Rows from block 3 of a small masked image model, named by matrix and row number. Rows with one number belong to one channel. Each number is 500 + 25 x the weight over its row's rms, rounded and kept within 0 to 999. All counts start at 0. Numbers have three digits each. After the name is the row's rms in percent of the matrix's.
Before each channel's rows are labels from the 100 images, of 14976, where the channel reaches its highest value: "patch colour" is the nearest of a few named colours to the mean colour under the peak; "peak on" is the class under the peak. Only what is clearly more common there than usual is listed. The data: made-up road signs on poles.
# convs0: first 3x3 conv, stride 2 (model.blocks.3.convs.0.weight, 96x64x3x3, each kernel summed), inputs 0-63
# convs1: second 3x3 conv (model.blocks.3.convs.1.weight, 96x96x3x3, transposed, each kernel summed), outputs 0-95

patch colour: blue
peak on: rim
convs0.75 096:507507499495477552505527505484523467472489488514469490477505486465478507484504486518504477506475473448504494520486532460488473469469566493491528455457533488515532555491471495492510509520506465
convs1.75 090:483493501478492497529544495470495498503446490485468445463550500509505488517483497519491517510478527494470510508514519510481495515552477545508530486495505519486523510483488498505480434481463466574521499477524512541514523436517524472503517498466490527496492473519508485494521512527482550494

patch colour: green
peak on: rim
convs0.17 092:515547484496480513495508488481474484515488521466504525467523489494535531473469509497477394481512462466485486482506514480484479483482539502485505459487519492463506511499483530461516503518518495
convs1.17 084:471517512500490553480519514490510542486500495500501487503511489510568458485450493500502501504530476469541493556526521486493491467535498516528519520574491490464516501473521484519505477491486526495470496509504499498486488472506457489490514473480444551500486517467488519547551485503509475478

patch colour: pink
peak on: rim
convs0.56 078:474450447499485504488478478489547478430487480494466499502510516509505497510522476521505455476504480472455489490515490509449483477517472443505499461476525485464499502474499522489521519517507485
convs1.56 088:472502537488508518555527500536449503473500535522521466521485479506502492509485520511512533516481509527451480491439473559480501495460518512509469493515482560489538506496519517530519515499479486473494460467486528472514518512504497491485550533480482503463525514503519486466520478482480545500

patch colour: pink
peak on: rim
convs0.33 096:517481513484499508479538487496478498452448506523487504507490484521482510494442444495526472506508482479510456496539491482542475528493477460520498453487510505474525501452519514529488539483530488
convs1.33 096:499525480469506476499487526545490508496500526554533477520490487509495535514493489549538496490485452559430482490444510538504514500517536512488513472468470548474498531519459494527514505515496503488472514483478510480500506504485473503465503523475507503461517496489544512471502473493463458499

patch colour: green
peak on: face
convs0.24 093:515465495512525497492473452439445503523444511520492493530509511504542505505516460521518455497494519494490505468475496513508474507478474510503511451441484512452484495508489539505481493519505484
convs1.24 085:482459503495490490453480553518511538534527498495504423515482482496493494505505482522510475490506501542522507529507504554520503493506500471483515487586508530472517478479492511477493509504533513511544492487504499497508465496487482448467498543470499512554492509489510518540491476490461516528

patch colour: purple
peak on: face
convs0.40 076:503459495513502520472498475476482552439479517554514507515489490503489487473502508504480553496503444519488492483471509522498508503548432529480481467489516495485499493505500523495491520559492506
convs1.40 099:504466507523509501476529499495500478481483534530494471508479480510525515522542542528499536496533504490535558438492501507515460514488484521467470483467525520492480502529506486494525513495461506492505487527503499504521513552548528524470504523483483487491510493513492466447500488514561568521

patch colour: black
peak on: backdrop
convs0.44 083:508486502486494515519531508496444509491474493527492470466513515502514502523549471517507466522501524471454461473465506496443474487464533489518544470469487485453529493479515494482467510534505503
convs1.44 105:503496521507491495472518502479529495513516438501476504536481484493512529520527520486468511505545524463486500471510481453535496512504551458518468555482522472499473523516517433500549512518512511534460499499485510535497490532505519531494496468530508484507511470465482500507464507562523504506

patch colour: grey
peak on: rim
convs0.60 093:459505523502474477475560488525511500506473526467520493497482517503488526501421452501512475513446491492481505497462524505489484489438503509470504449493521499484499509452495513496505519501495518
convs1.60 080:516491509467491502521508491495477535485505503499493521529495490487549588534523520493501504510489514474502534487509482432500524497547528483453486510473514494470491488527487458558502514511537532501514511475472480526516556520519480495499519493546545493520497468487488492501469474488527476488

patch colour: orange
peak on: face
convs0.12 083:482471490520516485469453491494502533453483507524508497507486522498505519520500504495485460516505484489499520476551469529495441489524420476496504436506483510480507493451499531478501490483512481
convs1.12 091:509545493501515519467500515513460512537494514555511549502507529530507500507484532521521491507457472517450471499471511501492519473460522551512486508470501587542497527518498507529489505468478486448458500525502528501478500523496512477453523521496509504472514511492521512469524491502481522489

patch colour: pink
peak on: rim
convs0.77 099:490489468504527491498541470527522490411495489521514480490486497497517462485481475490500508521508500449476505505521487503508464474495484461507528456440528498472533510463522469527488488494512518
convs1.77 093:486461497487505535484494483494510507485495503472481496495491474492553516529534524490483498486458505500503512475485499546491475491478489527498482500420506528490475474518478499481480496511543491508548517497519477484523545547462538506520513514524506419563501522492522491460500474475485502511

patch colour: grey
peak on: face; rim
convs0.32 090:505528496474518444468521454499529534474463512505522500574499476466465498498497460492460499501472461503519490492467534500512539463473508509493519518474520490490521493502532480510494507528471484
convs1.32 104:484527562510486487525483514500465480437499517488550499457522547534486516493526463513477499469518475504503436504482520491461554517498522517510534475473489493497464505500544510520492505537506510496505469482494494492526468495510536475484485496526489518492513472510525470494448537492506456497

patch colour: white
peak on: backdrop
convs0.22 080:513501451534466519525536546440545465481469478495493498498514500523500506493492483479466510497512456497520450475471508512523514478475479484494480505483516500469475456500483474483504523530530457
convs1.22 096:450553516510510535520488517503547520484516514533468492567503484505512495544495509521503496521471495490516486527506509500483460503507549455486523512530505526478500480475518498537537505505523457472494492497528524498527512501492499457486482511479498498515526481454498479568571508500471494493

patch colour: grey
peak on: symbol
convs0.36 081:521492501493530521480484498494543476509457543482542481538529496491515497481536494511521514499465439478497488485512519492512457500543511517478516480417472502498512498533499525539513478510510502
convs1.36 109:473522535494469500528528549522451497456487497488526490479463505506485491487494461487501502464531497525511462496525526493512505523480486480532529495477522522471492479473557520501481480459520523484562479502466462490533488510469461489495480518498504500497520449501527443491461492504470502532

patch colour: blue
peak on: rim
convs0.61 118:494502515507509510499507449472493508524517490534489509492501479475546516477510495463536487516510446468517477495443500528467511485503502504472486501466509464459498520526459500501523519535444448
convs1.61 133:484543540504480509517535518501444462456441513536479500455554518526516501481489524498512520497485462492477459489518513539457484496519475531517513511495538482515535467471501459549519488463464478548501501488506542501518475505501493479496497480485501515503518447515496517503494510520504497506

patch colour: white
peak on: backdrop
convs0.94 103:530519524512484501515494497545520500490488515490459466494480524455499512509505533476518524520513479520508492493550487502510513489488489495584509517524498515550523461492520490566510535523468523
convs1.94 117:487533533478513513526496541528462491505470541491503516522518462483475541535511485534541487493486493556498515468521487514481509487514563523584501505475490520478552460500472489546514519508494461454514501483524471483496497473480496479475523488526488512484514472483502480488512501517504497504

patch colour: pink
peak on: rim
convs0.88 119:498501496496488492488497542537505558489496522534504502392521480525515506509502485481511499487528474487503507503491508483510510524475527502514450477475497493527492474508483478527480476530449466
convs1.88 120:495493418493496519505481508479519496547434527485490461550534520496490499502499520516512506509429494490463502478494495522512492497477499467522502549506496509539531502494527495515539484490456452557452497529530506504503508493504506508506494506477499516490505506517437528516502482497513482524

patch colour: yellow
peak on: face
convs0.92 097:463495498496534529525439498503456515511463481493516484512504515495467503505447565494496480471471565479507457486479519527488463503484473466488497503499507485495512516473525483510529516513519527
convs1.92 098:537508529481530490466504481519491524515557474494517507506497531511465504475498504505500504517506478497504410513471484449578430486515518486470507497489521504549491520527513483491509442527491477506514503451500497504519484505482451524499519505507501502518483498464516475488490499516523492493

patch colour: black
peak on: backdrop
convs0.63 101:501489507529520502491478450512514487461494482504493469475518515484501506515536560497479458504506528475487483487475471503519474508460440469470515482464510517447555519485510539491495510493523476
convs1.63 105:488498516513497515476500484489502507533509457497492559491501486510480517484490517489502486512442507479489516493502488496512496441508561525530511518490487505457497515536511476590523497457506493465456509513524553510507503492438496440506503520491504462505493496458519521510485484518519514516

patch colour: pink
peak on: face
convs0.64 139:477475491520521486482464480501523404504485503523523478517535516484533529493489478493501487479489427522476510495506509459481497463504446489511519479491529508547514479490482499502487503485508510
convs1.64 116:506497492493523514489454511510489510496511504488547527491505552493511512505500508494533497512517479506478388533480487501487464495500454458516515522466542542538518491501485485527509556502457496473496516523505506470486496488517524489546492473517494519499503535511501467489489521513519448517

patch colour: purple
peak on: rim
convs0.70 105:501546479509467481496523518514510469428486490490506487504487482532463487492480475509456523507485487473500460508502493452513493486528549511486488447523556497460492470491487520475490509514519469
convs1.70 099:508510492470533493425476488494489493509495527505491486509499528503463494495510542469510516514519511461506503486485512498485539489462486515485469491463513501532517488572534484479516500492486499472457488511500502497487535573544528504491470467515529453518507518546467537463497512485526527509

patch colour: grey; pink
peak on: rim
convs0.87 123:485521487516492486442513508484506572495491506542492455421521477510463476489481497521505492507507500467501500484511503526491450534456519503495492503522500468510510484499514493496498486472461546
convs1.87 117:518498442496493514497510487470497519533497500500492499524506537510497480492462522522528494554515498496463503496482547489500489487473472485514523519521488492567543508522541493532530480479481483510427529537542498533503534509504508537511493476484516486503470532515438522518530495498534473493

patch colour: grey
peak on: symbol
convs0.57 118:501488497483500516478524501500521486494475499500523489395504518521506489486488505520545485503474454499428486521482541528512472493482484518499535494472530476528514495488467504514518508540504486
convs1.57 132:497479454504482502515517485503473470468442498471492468525490489498508516495491533501495503521457480495495595490507470501514455506477479447504485511536500482489510471504499506541517518458494483532477511528504468505523496508502491478516493488486497481488508509476400479523489457506512500512

patch colour: green
peak on: face
convs0.78 082:526464500470508503494497484486523514493495494510534509488485508512529504501446499524480420488499493464493491516433507502515478474483522431491492449489486530482541527463494488523508485514495484
convs1.78 074:509477473491497484524485499504477538529541437494541511529497507487548482491503496498523491497496521476533509544562491457462489494525503497505494517553495487507549514511496505531496496508496477498506489541505477542482461492487477453490514514516457499539496496470532472557489456536518487504

patch colour: grey
peak on: face
convs0.43 093:493425512515505502498527481519485530474461531534540489470491531487480489461515528514536487492477473526462494493475511480478519477492427494509506469516510495526468526502533499475515500522529493
convs1.43 096:504508490504510493529458516492458505494488515455502449494469461485474507498483506551517508501504475543527527483498521475452470557502460504521551529487554534482528475499489525512520495510469487501505507476523467507503545479493532520484502535495483528482514490498449486470505467545490469508

patch colour: blue; purple
peak on: rim
convs0.23 108:481465519496530442483482483484473532471505480552514470517515499495480503469541515524506506516478526491484518472479503528508512472495443499495498499493477534442523502515490519442457480499480524
convs1.23 093:497504493476516529534462522481500457483527480473512494483510512496446509474533457514520511539516514485529468484512539516493499533490528494520527532496528473538488475493538478499501485502495478539499491512530466535516500518484545472496501486520481504557529490522485552466450493542470451510